A small contrastive image-text model, trained from scratch: text encoder activation swiglu, muon at rate 0.0042.
Rows from block 3 of the image encoder of a small contrastive image-text model, named by matrix and row number. Rows with one number within an expert belong to one neuron, the router's apart. Each number is 128 + 24 x the weight over its row's rms, rounded and kept within 0 to 255. All counts start at 0. Numbers have three digits each. After the name is the row's rms in percent of the matrix's.
Before each expert's rows are labels from the 100 images, of 14848, where the router gives the expert most weight on average: "responds to" is what is common among them; "colour at peak" is the nearest of a few named colours to the mean colour under the peak. Only what is clearly more common there than usual is listed. The data: drawn small creatures on textured ground. In brackets: how many of the 100.
# router: router (encoder.blocks.3.mlp.router.weight, 8x128, trained with AdamW), inputs 0-127
# up: expert up (encoder.blocks.3.mlp.up, 8x64x128), inputs 0-127
# down: expert down (encoder.blocks.3.mlp.down, 8x128x64, transposed), outputs 0-127

# expert 6
responds to: plain (58); caterpillar (31); starfish (28)
colour at peak: grey (52); pink (38)
router.6 094:158172133147117130091138117097160150115102114129084120104105083153134175158109109119136108103132140155140113180098148139134137120182153096118113135130131118121180166157092103149124135135130148158163101105142118116114093136114137108153146113129109127117146128143122123085141097080123149166121110137123134117171097121106133137114095126105143087125148104183125122105097167156155110189112
up.5 096:144152183154118099137160146132134160103176138132088117126110142118195175119113124143111093152062160143166138159097136106142127100131144128155118115114157104136095106119112133142116122107132082103183135128110124112135119115098138109129131081118132161117132112088127128105164082123128110146137128081116135127124121116152132154133124110134174107123130103110108133164144101075155121167161
down.5 098:149105112124110123117138134129120098148112154130160115106165122145115107140096111127153130139129116112149202131130137113125178144143171118141171101133105131156161086145115108110117088134121110166092117159067172120096145125171144105114155128133114119113095088146152131104140122142155114129153102123142099165136136174113133116142093136139091098137120174099108138196139108161113123097131
up.6 105:107133127144136116134116159147149178152104120132148126125118092077145162152140125150124135118103129108117071136104180134117080096133088137100144129173110178171100143098127101141057116122125108110116088119140158113153114172165112121133145155141106095125137144139117114119120150130128131143101148103123108088169109107144139152123114165141175162140132094137162141142141098111147109121091
down.6 100:152175127142110161107136134109126116086144167097114115103134097138149109094109154131126071132136111135148142155126159100116123119124127170124086151115115144180184163127130109101068113114118086162153178103111142113119161125130134122133107137128122133183177110128149123139132103122120137148117170148130127146144128130148132114110142106075088115120157117147127100160134140111140070169125
up.7 107:164170169133100127087145112102100127136128127159102154156148144134114160146110106118128077119119131125097166102129096144127138151122125103135111085129123124175142128161123160174103092118161129093141143136113129147084113143117141125140158118099115153143113143104123094133128177119074134132095109104127113144089140088109159154138186187144123097107110132097107160121149098123157118108146
down.7 099:119120144101136114099177147124132099130091118127178138124136155131133137115077130117112105162123154129157143112122140120123130147104124138114161124148149115185132128058153152112143165129095135078163181116072088108120099139106140115128123140127138113137123095125160139091112100094160134095142160141122112121203157158112101160142155132101113121134125136126096081118134144130109134109111
up.8 105:182119127108135143116109166107153138133137120106145145147130119108087097128137095096144134086128103131150145105066124141164149181165160093129160129130104105128162114131147114121126099116083134136110126093114127150163136128116137149111145122100138141176109165095153101147094106119083138113068122095105086119124141115125118159171141129163113107154111127127125171160113143117144176136138
down.8 107:104134118133158174128142126096119136153134153126114080124106136160109160153120135177120125155103120151082127146152121130120123078127143172160132139143130096134153104150145104125104125160121143093146083133155085160140108064140110078087110101106111112115165112167136108115145091130169164149128096144119128147127144126107126178089139128122108117166156121143132104159156089125146145128148
up.9 105:129114102149126148094053114134149126158118175145130106136145099084109144132129124138118101150156156154161113151106145092159091113144082156108167118118103158112092134125139079154125138176145080118137146165131143152135129134080153152123150136117146135141101165116119115128106145104105150165148117167117160091128106082144139088111132125095129095131120120110120112151123115123155131139176
down.9 106:126145126134092125139113083124146120134163099167111158165110158145129097117144116126121109143152146081116106127131185110130142103108120149128107186152143118122123174103123112117117085085123089118121129079147105141112133111095124161121132105184120125113126136102123116179145123108085201165142121134165137111143094137137143143141141145150126176103110095105142148139122156101133106119163
up.10 105:124119134150123110181103126150133075116085159128148173101143162127121105135158116113112095153111148123166162105120162108077070137142138141121123189125165095134131129107131139141110115150130104150122129131135097123146161112141142131169146140144132126136090161123140153137104139113110076150151125091102158119129104087138108170123121144121126121122074167125088121100166163147102111101140
down.10 100:146108100060163139152108112157146115104138138139134134131134143107102135138154092145100125115142143119099168160088140121118147147133122107119175107135157132140155118141129098120178130099130152153102108082127162129133083079181122125156170104122145154123132119136127087161159128102106141147123147147081124098138151171142151097102153150128167086118104139105096106092101122118128142114158
up.11 108:142129150099129117105126106151111134132100161145129135140093092092091100155139117110173129117149133113092088121163142100120133142151170176169165084106122103123121110107127113117107122124136114089081130145138132115131121178151108127085155179149179158088115149138149142134164097126113152125133151103142113128128126148153091067125134100134137124106164143138127137132135156192128152120129
down.11 106:133115151117100112108068125174092115141111064141114120125110141129098113145149129108157102190104142144133078131139141117079139166186114116144103105161125128101171142131109143154140120112139133081106118105150095143163167139145130136118124113118112159137146142100132178118119161131152122132153105167157169114087120130128107099116151143099118142147115134173161132094123145126103130113121
up.12 093:154124118156123129103123115113097142103129137093132129141100129109141128123124182095154141129128114124150119149157147099122187092112112132109100101101130162130114114134090144133105153095145119118095150130153121122137111189154087092112134193125113101109122182139111139115121140133086112108126097113155133047139129152157117148150167172132150114106125165128118158108170161141135148133127
down.12 101:103109138124137141139163070129137108155076141100122155118135116123154133137155132100103157144189108128145101110102127148138103116143126150121124113134126130120125143129114172135086098160121107112134151135135133206196136103121112130109099137129149089127115114093123098104088146114145104136093153128107123108120154090154144130135083128148108132173157170070111136136111169148116147140146
up.13 105:131132164157116117177117135100156105095138165106121105109097187156140136140122125184102100166154168130109133106112165104159125142105120132140092126142151163118105123096140141157137128154137146172125113141119132098131118129122133113101094120125090151111113118094153153063161117138089154119160085112090128140163088128145109122128120178122161120115123122108113126123172149112114103145092
down.13 104:122141121114093074127134131093077105108118189154161129101126134167114105090145141163098140156142103131166128124128137154101172112092130151139087138165133137118107107124146086133137144128120124161151149144120106108077147137114150142154133125140107125141135107172117114170172149120131153130190084118131090104151157114140127086139129151114151105131134133092141132093145090125123125145085
up.14 099:136105114096162126128126140121108132122086143135119136175143133164106161148124104137146115136112142151128124155094149129125129094100106134123146130150122150095125155135094123144133109116128132135169124140097143145131090143127100098113148133136131131099096135094130054120156161139057122154139056125095150098154113111159150164131172130159120117110097149138109179115183129151131105171108
down.14 091:111107089152072154129152105110119151122133124124171140169112182140155140151112134159122118141106092135108147117132114132110139142101166168132114159129132081113114145096157132159087128150160123100150123128079094119053092168113092100124130114110117109131165139099139135134165131111128117126141149132130110151181193116159113117153159130125140104110132142105104156141120128107124123109102
up.15 127:110125108116147145139150084144117093116138138085132118137131138135125107137148144076117168155101151161079172096144124131114159168133151154143181156119127081113100132139120142093168100110124161113074125075107129101175133111140132102168124111140109094120115123148131134138111153160111118105110173111127123122100133129105122146102180125101108134131123136127123157121169181154117110166132
down.15 121:101158099143157119138137070149102110099124117127124134134100081139130103122121111113124144138101169124119121138164180111113115117106125114139131156097170142110113179141132105084105136125139152121131094086140123097163129100153135138159166119140131161152114166166095110147153157156102146132157162074102130089141060148131111118112153159173146137105138113102153143100142118131110127122136
up.16 106:125138116136105117153118140158159127114078125140152136102090148154112127108148168130109161156118165109178134152109185113093108149130130163136155167119133104116123132131118094150146090155161137140140138119114154159098138120103128131127102099125081176140140111167105103059126122105075139115125139108094125122122103156134101143111115137163166125157171114137145076133131114155122127089139
down.16 096:140133107129163153144105177111143129128138140146122172089152139120121150135129122117091086103099118148117129111107121124103146144138074109148129106162152164124136124194150124130150121096112136125113088128113114126166111111190131089141134116111122101135131154089149093132086155135144114136168130121161168098139149098120155100132162156095080110149090148140153150073096109132119132138140

# expert 1
responds to: small (83); black (52); fish (26)
colour at peak: grey (67)
router.1 101:132171100109118150184132141123145160163148102103139140101136133153069135158104121153150130116167122122095117133114102171117104131158120105124160116141122161062140126168084133137189164143146139156134103091149140143156124156120126110132112133125073132113128115147123128086113144115129114118120131137057146140138180130078136124129124149132139111131118131151174106135098129150118153148111
up.5 112:142145098155157098147133135099130089123103152082087080166106128119148082103136142100153128148094123125167147133172167173164161151092119138175099126144128125140138136124131102110151113101126119151145144119132165109143105162131134128104104097154135119105103118117125134138102152105130135174110159123144168118127060116160143128148133109076124094103090112118113153136138143099112134165143
down.5 109:144138164093109184128115106113122110138116145124150159159129079133146125138126164096111124104142116131129161110106124089111091118144130101109145138134152123137130152156103107109133119143131123188110156131074077170146127093124087135098114149131129107157114112106139082170127101093141142134092121173140118146143148100180116167188155139109139172105108149119104146137143124136129127154108
up.6 103:144152084130166108146145123072129111143130177132176106118161088186120095148099127099108119138130113144105143104104116133140151166127122114178135143145143174150111137140182099152108117129129127126119118111134054122145128115156141128176135116143127131142157148159130119114098162139113096120131097150100109075150171118157077099111151097104149118120143142114119116129132126136146133121103
down.6 092:123078111160120132125093146089149148117156133117137111102126141166107131122144092127120152124112115129103144155107112114139128125126123122119146115140106150136137113115133115141189099121155171139135143095127117164138150113148127127157094127138164168087127119135064185120147127132177128138153077148139125134090068124176159085152133123130164116122100157136102164072139129148139133152095
up.7 104:133127129115155112144112123119141120113121114155069125135095131155137164136102117107092179174134101140179087179106148119130161132153161134142092142121102118154109116096127122134141094164142124125135119082153172118095109161132099088128180145142120152102102132119167136131114116115178109118122092097091167098139150121141142181167139122105139127120122143083112158133105113137109122125126
down.7 100:152109132117112144185143109188124159125134095108124146141136114127128118138115086133164148093115130155163091134097148124158144143100108101152145122109137113149096165117099152177072145110103134127100142134095129150116142131149145097129105098097148114154128076134099120131116155126121134171115144152100122098130136131176144138115088098126131123130173079086133115149081136104158156141162
up.8 091:149165118123150119159135161077118147080132158144117125114100111119135111152139096155118088143142117150132104117127122115144188178148099110161105125081155118131187136123104154131110148101137125139118136125073102126134097157156142119154125115161130173150107138123095106138172109124131098088118131115158111129132082110123102146130162111120111111107110137122149150152129177080134081149142
down.8 089:067081124095096109136165106144114145122095163113144116132151122146160176105132153129134128133155148106137093116131138138090151111135136122116145136146097130099091160111130113103146129080155123108165128167094097164119110106100141104134084155155184142153100125083141116133146175111121106160163124116123167136125140082138126112125152120161180122106174111123124130138119119139111137115095
up.9 096:120157089146126127059117134099138091149156141149154139119114118151144107106148144135151106168129118146107122092117083119161115134082117118144148204139119127162148138128160128096138107148125114084099155143100108133143130087131117130124102130098120127128155096163138115128162142149150163108151088150151166129097146122128165184134175139152117116098117130098119100103103103160140117150115
down.9 100:130170093132170057110117108127132151111135083143131099121112099162109112118107122128166107136113124105131111131141147124130171137122151109102096164143129123099139144101099140159122160115154130101153164132177169104155148117103118145173143108133156116140097113174119140146181139124130093136100128116106131138123124128117107167129136146131112085152103078154094199140106128147126115132155
up.10 081:060119118139152112118132119153134118148102122126143090126107110121160116101144101156142126149124122116148111126152132120152102122152137125133105148126163127117152110133123114161148123103124116142180142145131109161183151144082156141150091106090115131110127133054120084155152158131112138102099117131139143132119095138163109139116143114125124148116174088113170089156123143163100132075196
down.10 101:158137063144147181128096134105134119152106133079104129124143156166121149118146163103170150133084131109104116167151124123164153101110138099103119111122114114061161180148108137107131160115102209136112086153143127089106109154131135136161130133159128109128144108115148139108140155122162143129121134160140125141116126144116145110106153103110118109138163087126126115117137145120092150119122
up.11 101:092144156122110123146101091140134108134112087105153123128100105140168117140134147130116150096118106078157089113178173134132112123142084136110121154145119172118136154161168110127129122167130109154144149159156137167102144090130096154112136125097117140132122143137145099136066127114098100150157159121148151077137096135113139118115155153057142169148107100149120152123129145146124105130139
down.11 092:124142146114137179148090151117124109127112107156131133105149101150119167102106125133127092092104100113153138080137166163163143141135124132113140113124130151105142098159127152080101113186145152155136102135125135111125145112113139148133116072127118134088107140140100123118129102163151140158108113121082135182123156114126143156141119151132171081088138152100125096184141152136126109170092
up.12 114:104117077105108196163130130155140126130155072121152141137113113117124093134117121164154162142142106133117127133156118091138106137090108145126143109128083140077128112095168098105111153152132108103112117147089138130108138133140113148114146154132171114125141161175085179142146140134095105118144119133156143167133119141169106111134139121131121172133119113115150147168102117137101101113065
down.12 108:123135100116104095111112120166144125150140115135150140145132119129142093157129103189175131174172134137107165085107145080148085129094136120142142093144158131147122140094153110134093113133109112126165134137050087099089127124111108139113101111139162134133123129127165138142139134095088157128114113161106122150125153159154131125138113143155153128072113118114118134134099162099168110120144
up.13 097:138128126159155092151143127111131117082106106153180123116122097148163151130155144120133145157119138111109104162136119103156168129118111098116097186136114148133122124133157140104094132183143162081107127152103129141093154097190119132140132099133129145115141091136090083102139111113190151123139141121107097127156102082112148138134127122140121163137127156134140108109121097154116087125084
down.13 103:100149132109090125134107127111121140124112091155151146128114094131122129123115153107122115156167121104142086115164110129125164110143165088123140153135136133138180114123089134132077159105173093119087133099133121167101161099184136100148139148095131146160119105137076149103120123119165113126164074112150151120129164114108132176143150161108119099143122155117139111098127105154169139114132
up.14 096:135127134099146109134118086103147122140136103120199126086126129142161123107138142102138090119143138106110139082156118100144135116181127140124118129158113151124083148151131093115081169141107116121085128174113109127129127109152117101127128130120135137164138138169114127148114152106162097126133114120129130156099127171198111150135167108132122113079112135190096156108156121139091098131151
down.14 112:103130127113177123103151108144121142130147087120095119185122079117141149167131147122139115160108104151107119124102124133116129164136074161121135150159081170136147111151116108094122138131110137076145090150151151124137126128146119131069167121109143155120112131140157135134120164088098123152096146112141119130143119152147104100119123141124142149146150116171109194126120129144102076140076
up.15 097:148163081115119129129095130158157155096114144131114096110126140120084129131147134126125105078162114108148147139096111119138171160119117155133117121129097124146136089120153183132121155126092114115109095089126137133108113155141182148140131110104115153149085173080151151104113133160102107167148135081143098127127121174117139148153117124106147146111091080106175145148110137136116100142158
down.15 093:105124159123137146147150113112161123148114116120148149117128148090125154108107112181110152144129124161084136111098078163139141090152134112128107134095144095092100112154147122119127135178080137134182121135139104118161110123123137130135153121107095152144122127123171107125096130111131136116146117131156157156121170091103133102077085130137102114156123093188173142163116150171126113155111
up.16 101:118102151140171124133158155175143148139146103114157155150137099111098149142139130135121129108136128201112171125112141104133098081136107113148130141126161118075124086130112136098133112163155132100135110152134107119134098166114102132090145144154135116060136142085117140123122156117134111068108134139121115119137094169168121120141137133123171164110096128140140167086122114121145112087109
down.16 103:128101133162167099126095095110152120144114136135141067136111117098052108091157138143144135131168125115133111121153183136110117109118111104160137109124080157156169103093134118097145132131108114162149135132144170128122117152137155115111135110159151145137146159129124087144148119061156119143154146114110134107129101155112163126162105127118122103152128146123141115144129097186104116112170

# expert 7
responds to: large (55); black (45); butterfly (40)
colour at peak: brown (85)
router.7 107:090123130125096137105153116165127118116123124121137106109131131124174151107117122166130187143119143087180083140155160120109090140093195168089122139148141105145141102150165090118109126155148126083148123136097149139071107130114143166109115121127144167120094133152135123166150094156084153139154105147127133108130140112121100141119143109122112134148107098121105102166145118155092142136116
up.5 095:114123117094127193129165154115112161169133112120109100112124115114121172136113145122137107112139145110135100105129158156131110092126121122106150100155140148163108136179104126118103126108148152115115151180174104122136127091159086122135119163106120123094120156137152120142101130117190130114120145115117171092101060149149138117144135138151096132158110119125118147134153088191114127097114
down.5 086:095148140108166095102123111154161108129100128137124100132098155156109102134113102120131153147153061126120079106123141129138135152108127163130099131159126133144099159150165141128096172117098154114130165118108159182160136133114104143167119099149171102150106107127181120092149144133121129155119124082134135128152158092117127125121105093154162138111149109140097092167129125127131142133074
up.6 093:138126114145140114121144142134154118136153145099147136131115112111147109125142175124137141131118133083183165115124120110111101135158178160118094116116122088090121147152112121145145153123111099112141102114151082127134081107091163171135193083105165142139138147121140102107164165113091119116133122130106133096186134128123102137077096145132181113133167101159114137141126121136101097139143
down.6 090:137115084135140055129137104161166109106082164152128163079155152149113144136138130130157130114128076165122131129094125105147097113113107117124170145154117145161098130182148096133119129145124179157138130105112133161102172101128113113153123107145122094115164128169138132133122101127157138110134135135109098143120145135103151127117145129164117102132163161093120106152133110098134141067107
up.7 094:114110125075147129134123179090090193153137115113157162142124111137133144115140118100112133108149140168140105081141147082099146122137187138123092103120096088151136139142119127116133118118133170136131154119133094111165127128142100155109118138141163142084137140098145122090141121118118105161136098148128152111179117125175118161106103108103113161144112102177115150109105137141112150141168
down.7 088:167144116130066117141153072141162121176128115125126103127143133138116072103131070124172131141125147085097108122158136130132153143121099158117137153133105126127113162132117119131120157157088112108146132148105125150109120137126118138118170116122144164165156071148174097139132124127120124152109154105146123154088073142146142117106116145156120101092156135125085132168119127116151101111086
up.8 100:116143107147122115146129128142131090079115145149084160146115144163100114127146158123125129092107160119088147164156124154143098122120106143146171148117091167090116125195106124100124127091084145145148109156140129090151135151149162126143102138102082102101128136103129137171155111070120150163095151124113177107120143121100089150125128159151138117105131112124127125167141109148147131132147
down.8 109:160135129141116144155127142105131159150131122171103089132097124121169156115094158096133112138118156127153131109144100146121116131115139142139107129123159108162127167146100151121140087121156114130051140083124126111136112091131133152087112115078101155101136144163100111087117156165179156127108153106108131097108120131138129108141151124093163135120138108180126121109122193153136157126101
up.9 111:141118157129134097205163183078085120159131142134165128124132131111093125093131116169124113147114081130122159145091127108130143107140083110132120100111140108119145156134082152150115106168111149099093164110115118118108117115163123144112162147158148126120131156137143174135108124132126110124140106109146105150129122111131150115151127135063118186169144106109096140154110107124140095129131
down.9 103:146146133152090126192133132121104162141109153143129172101128126115192083109120080116099082104146123082138118101103087115110135131118128110110192135153179176149109147140133122118147128131154126133142113135128109100119122112135094157098110143137114142091104138124143133059125144121117126172137120131091136138135167115120110164107095170113094138118124137156124149138140157141100125127116
up.10 096:137116141141107127137168152111155136080158122139135178095172128127151138160135140134178138133121132137150144138123094116121128109121098128150159068164112128135127077117103137122141095124131110099147103108103184142119155098112134120109134142134087156085133140112134059092118124157161104104124148126119119088130104148108109139103108127180146134143151125111134106165113151113130177173162
down.10 099:119099113120106131144131133141089168097147122127091154142142125129122139124148107134113123077138146109149101102111144132129135145098142098100132133096148119107121113124141139143150123125113111107086108100133189182146140184102164123124130083144105129092106143168105131147123109192141125166127149100148130136157185135135117151121104139107119096170142068089165114118111096156126124171133
up.11 099:122125131093152143123131133093142161088131110046113141132166106152151188105106163154133159099142121085145118129129109122179132117096113107116069085168111118130142114149112106135125116106117127167086124124140192166147114129125122130118118170155127117158107142124170102146140124151162116138155116119133091106129119140100112140113113148087114092151167153117149125139121117141129152138127
down.11 110:144101113131154139166147141145102172120137118182130146107144130147127086152105117130113149111120091152142166111096111124076104121131096106100164102131155133116136156144136130130146103125114113147111111110101115164120134157133120103122155088189101122112123161154144100164146126190123082076153130122167141123164142145144102174121107124132122101113093102124103180102103112112105145146129
up.12 103:135099148098147100081182152111152167081111116089097103161146171130132173099132155133117146144127114150125134100093107109162140121125125142138135092136106111144122129175102171120112117077129114143138141121140152146093140143158092086111160107120129143139105135119101127127116175126119086141124138113125078156117165136098122109089120143141133090157173123112141132174109120134146171115139
down.12 115:109133113137141105145126154134125146081151129138112156148152127133176164142147103171122145132068113141143130189104146144106089142095110094104145111137111133132158102125129156153157154141125145103096120117128171149137116165139125156131139057141121116078095136112148088125133146125144119157099113118118117121132167154131095132132103128116151108125146079070161117108092137137087164147117
up.13 117:143194132154134130120093119105100128127156171146141109095103132130094084141105161070171110133154146091124084119146112122185158108153122155141148116167133102115126154119087151149133149082135111106141166102168137121147096139133131147156127140103123142154126155112126134097110167100128105121081131135129100115136125113130119155100117131130111104068141120140122132152176153150133094140128
down.13 123:134117134158146113059120153115151108120121114142133103106136129131084145143135106131159151117116135167094144160168140142161133086116142145143119119111117128157119074099088138131162120160181069165159127099149174094139107151121133090125112158099161158114128122125097168128127154098081118124109120154136147118133113094114117133149080103121124122151129129126160117111126097125166113150165
up.14 105:108138158168136148182143133165109116153111124102128114137138154137127084121140150154111137131101118139134117138186131126103116167121155127113131135146093077092113098149108117102145141139142129131132112118156095153146087151179123149102134102136135088129138133139119174063158136133129128098141136132142148110141115127146152162102049163107156132130145132115095143089098088106109131118083
down.14 108:157117098146102162098097144134144080115111084159157109155126141147091112109119123158140145127123084142156181133110171149115138118093145120124104111115098141167145121133154089138108141140149143149157095107108123107116111157127121118109094102099070130177134142138103099123124157119157148122153122175106114147149149147111179122163082109121094138143137118119153152150098106155141113143088
up.15 096:118145156122146117141109161125104129133082164139125115132119140123095122086153146147172107103145118130143155112123161091113138079108117135146118128080150159136085072081101113170120102141108138129113146125161147132085172158129144194127136148137172155118123121181127132093128110141104128152144103111131109102137111144143110121143145129090170165128106112125116152127180097113129112097129
down.15 091:116122138136120122158157114139116149173109141109147124133135160119135081091103123130131137082117156061119115163113048124126122151182114119114153107161146120137106177156123107102161104112163126137118162092108112161114127083132127112161137109148137164136134146160126142121139080122089133134121148139119087077105121122143123100118158150149142106137097127156110150171128141099157124140131
up.16 105:151130131130139105136158133137129132169144085139109143165143141141111194121154097122137152114111152152111124142123111142180111090100184091139146054150143113112161102181139140092126145159078165121115088127122102091143090142138120146086172115112124138130120129144102112122136081145097096125120109123131122128160152114099135117114102124104148157134122154125137145149148127125160119097095
down.16 106:163080109148101125127142131129163135117159141128170122132134169124149158127149154136139123110137128113110171145141145088141099129129129161135098120165133141131115098098140136129066115124100131152151168188140109141130112133086129132116173176086102110121130099094124111132111137114172138106114115114098107160149129133155080098121095139148149094114182160114124075151135101103149147145104

# expert 0
responds to: small (95); turtle (35); white (35); colour: yellow (29)
colour at peak: black (38)
router.0 106:114142112164120142160099130114119113079113114135081128134142126142085149159131130134121135108152112116115106125090132152127144151140132099149161145090076127078149099118098145154175132185159138113137097088099179133156105113142157144141141119139091101092142100102124127118111144169132140147115134146131174157155171115094151096119139151125107114174123187120133126128122130164120113161135
up.5 091:119118143120101108132152105162133131142140136093132105127168134134148107174091122155129125144156143118079081119160081169165152169076129101140109112150128138150085122135148164136101148144135107117114140126111135145139120181121130101108096144135079108144178112180176122102127153114123191143159138109097127135108139105101130132125107157139155120113150115138121109115110126136095143097086
down.5 097:115127138102153159097108180145151126106145121128108153157138110149101155097084103098142136160123117112171153122105155104130120067137103130121147124136116146108141108123157139106110102156128126108100122111117132105148123112118111194123159097076128125129105117117126157105111131146138130143100113116116143099121200109097113147160167170099151136121102173108107177179125132134159130128157
up.6 098:100148140137098138086154155124119124147148136122101111153169124130072108133160179123130131165137151147106101157085119155130156094110089130139112101091102124161131149132141160112116157125093172097118100112127103145139125157118168108136079157122121115125149123116147115117116138090152163131095119141120203133124109129139159139128103115134121137146091154133126093100128103181140109135074
down.6 104:153127110116121104189112174127118150119143112139148148134135114152113173100095081124110154101114118114154161146123138129119089152075155105131061115150152138096122138122129084106113151096173103162126133147118143130136119145102121153162173129111128130157105111143105129105168136118119124112132124162133062106136130111149133145106100121128112117165140128091102150176148091124179126140126
up.7 098:117091105099101183131158134156111115153178154109120153146148078139095120148137118122146139102126143112143110127132139149158144100118156110142115168095110121117087100129138083136110114108134095118114105153133146122084156086111155191104165128142131154114127161099159113143147119154154140110113133158118118118142093169184122137110098115131147116159072124084145152152117117129134114134163
down.7 093:125106135116072095144140125079128160102126146095149148128111124141096173101095099165167160134087142118163157146107141161140131103150135117140157070131123076122131140123142107119123136129175148163147119139091154125173114156115137119077104130083127115159115156121124132107110165123133124131161116135132150131101152133103118152136126152124086133131133163090153173125127130152098176120103
up.8 101:178125106135144117102125139094096113112106131135147119171117135146125163111058150142164104147151139112133135120118119128146150154151150165163151119153148142167115149084148109144125172161110137057117156166142099138101116124108154149144136071132104170103112145127137118139092095113085095103108191135116164122117112123163139130136138112163152130107114124127107114127120111123111100100129
down.8 099:155124145126108172106129122119109133152078108140121107148139134121052162148132119104103137133086126161155105136163141096124132129128125134133134121109115114099186077163122133091130129162124167128126091092147176111130119146130154085100156168144127154108174096107132091110091123151133138139119113161149130118126137107101106080187105141146104141139143131129164128139089128130104113108135
up.9 104:141108133116100144115176139153154112141104088105082107108097113177118147104145149158137150146114159106151118125126174135119125118093083139120141150121154114131096092136109151121092120144087131108137156153063154160097146163082122158120141175134158193091114093115157124133149117132116109164108111122144157120120117110173094125163131133125104156125132092122146143138125138135148141126110
down.9 098:158135115149115158125134151109127144154161101137135159124110145150128090107117119083134112170131156126114099120139142125165144075115140140112143140165119083153102127124123114139108153110165136083142167081106138104130132090115108129142116189160107127154167089089081152103119119117131132148113111165126098149138119105154153132128124112115081142103112159182149180130128091130142090143114
up.10 092:100146098103122098100126113137124138097143141190118151094131114105137135118100175150126177132161124135135098160131115124116161124113138135091134148140091123101140155093134079096137115134147129138163161116097136145110127094121196112156132096135132113131147104165113096139133137094151135137160125133181146145133133139139123150119087142135144108142097129120049102165105182153116144136128
down.10 090:140122096149100112138132115124127113102124134155147104113151128123167154131148107103116106148151165125118171136084147122141141133138119100114145123150145123120180128150125089132150105131111136139154069099154117096089145142134102181123122115115102147191095106128103141131127151080113174143158176129104143112122088140141111128116150111110173134097137127094166120105144177112126062107124
up.11 094:103089150122119153147130175107151128128175130118191110097141151138130121101086147141095185146124146101115159146148101130126135131122126116093185110146107087163156132113170106143097110133115088109137135149125136138104136164113141117139139148141128150120135163134138119128139150095118071138158127128133125089118120120119131192115157139122131075127072079099148132097113109135114113146109
down.11 079:121208140168124090111090107189133091154106125108131108142137127122114078113109109105115126122109090126132149133110073115145149175140091107119114115123135123153120103153123111137143147128131169201112153080146135116113111144127109117117127132087133110124116124165170144097131077123116124163123141160120109123150129138133086165167138122142113120106138179131154116127139133147146099127135
up.12 100:148101102129165142114126122155122144133098120145176142126134119100131079133154145085121058109121153128143122142083135143123120138126119137134127103110080164126104112093093105133112139149086160118123128144140146112147171127112145089156134146153094122146119085112150124138145174133138124155121149138104140135143107167129147151066131190087150131114097111127100172099118144147137126081160
down.12 103:123117137150121111147165141084156104082147160138124097155133115122171152104113087113122136129107165127078101141149127112128127092131082141149163136121141111100118124085142136111134143109131103127114145163086143137118128151103160115120114126128156130175115146132141135123129145116105110174161178140185095175129136129099091125171103104114112103108181071122157098111114125140122124108155
up.13 095:134092117111139119148157131154127153099092145156116124100122140100108130105158144158156158089168095096155157143142123116113122143137171160131095128107138124125126114140131087106131096110106149159169094130109113174134135132098138126145126069139157143131108106116150114096167131140148172145137172101214096144116131119134140083095113127115143115152111138083154130094127127130108128140168
down.13 097:131105133101114136165131086119109145136097126146126147134110147110142124102158125148169120091129104134134179137130117100125139141130105138135102150125138162107172162103127103144137080172127122108173083116113114105105152114104131166098153143126120133122147115134097116073088136107115079160137114122118130123174147204179128115134187130122109169102134148149126127087116119124156142106129
up.14 112:152117118141088138087090136161158128105145119137178162102158082122124176176087138075160141157091192113177119116114112118131111110096154084117150127109109133140150120151104152139125130151150081129098148119093117157100132120121126150116148125108114146128160149136161113138124125101145117126123148126134111137122164103133125128139088123161111138153127157119160090138097084150131125161101
down.14 102:058138129146104093111150110147149103072096137104135156118134102168134137143153163097169134152118140139151111127125149139167103107083116117123156097145080122101140131140122122164104074130104162151125124137112161147124165067137115110118158129129118142139127122157149143160161157110143100140113124112096122153118159130156148181118104144167087110135121126067121138139125110139124109130131
up.15 089:140134147105117181112118143136152077080148099125129115120155123107111106120148150124156155152158163116125133160102157129113113137169171127120140140141136122134144090136101177125104119129107088123086156129125111148121151106102122158140109108107105118193120095169121115140134130126050158159125130101123155111155146142085154144137131123097125130134121113181100128137075126117094160141112
down.15 096:138117147112091141133165113152122154157132109087128098141132144102099119141153176135125186104158105149125124157146110101148136106126121157103097144189093125090145158145154116135138123137119156127119126095121116128131142088113119093096136117137130105165091127142084164097097108147079145142132156121103162159118106167124131200073095148134097126148159114112136135135138136121111152132128
up.16 087:125077152106147131088133133116115117153131123097138119077145094142128149144131110127134107184142115089159110161152130151116111123141123110101102150119153157132106133117107124121147151123066087122086122145133126138098189115114184174096178129153166152173113148098140104113095107141123094126118111116150120096109124143157155082157138127152149136116116166124147146138120114086144121119142
down.16 092:150135160134139103086120115164095108110112107103130137141115137118078127093096123137088152097116092134113137115167112109082115140133154114150129113109121178162175156141116103154116132143111153122134144143138123111124126140131164143146177132122148121118174100101093138156097095156137102150094147110113120162153145081160176146147105168147123149083104106098151101140110110131163168138119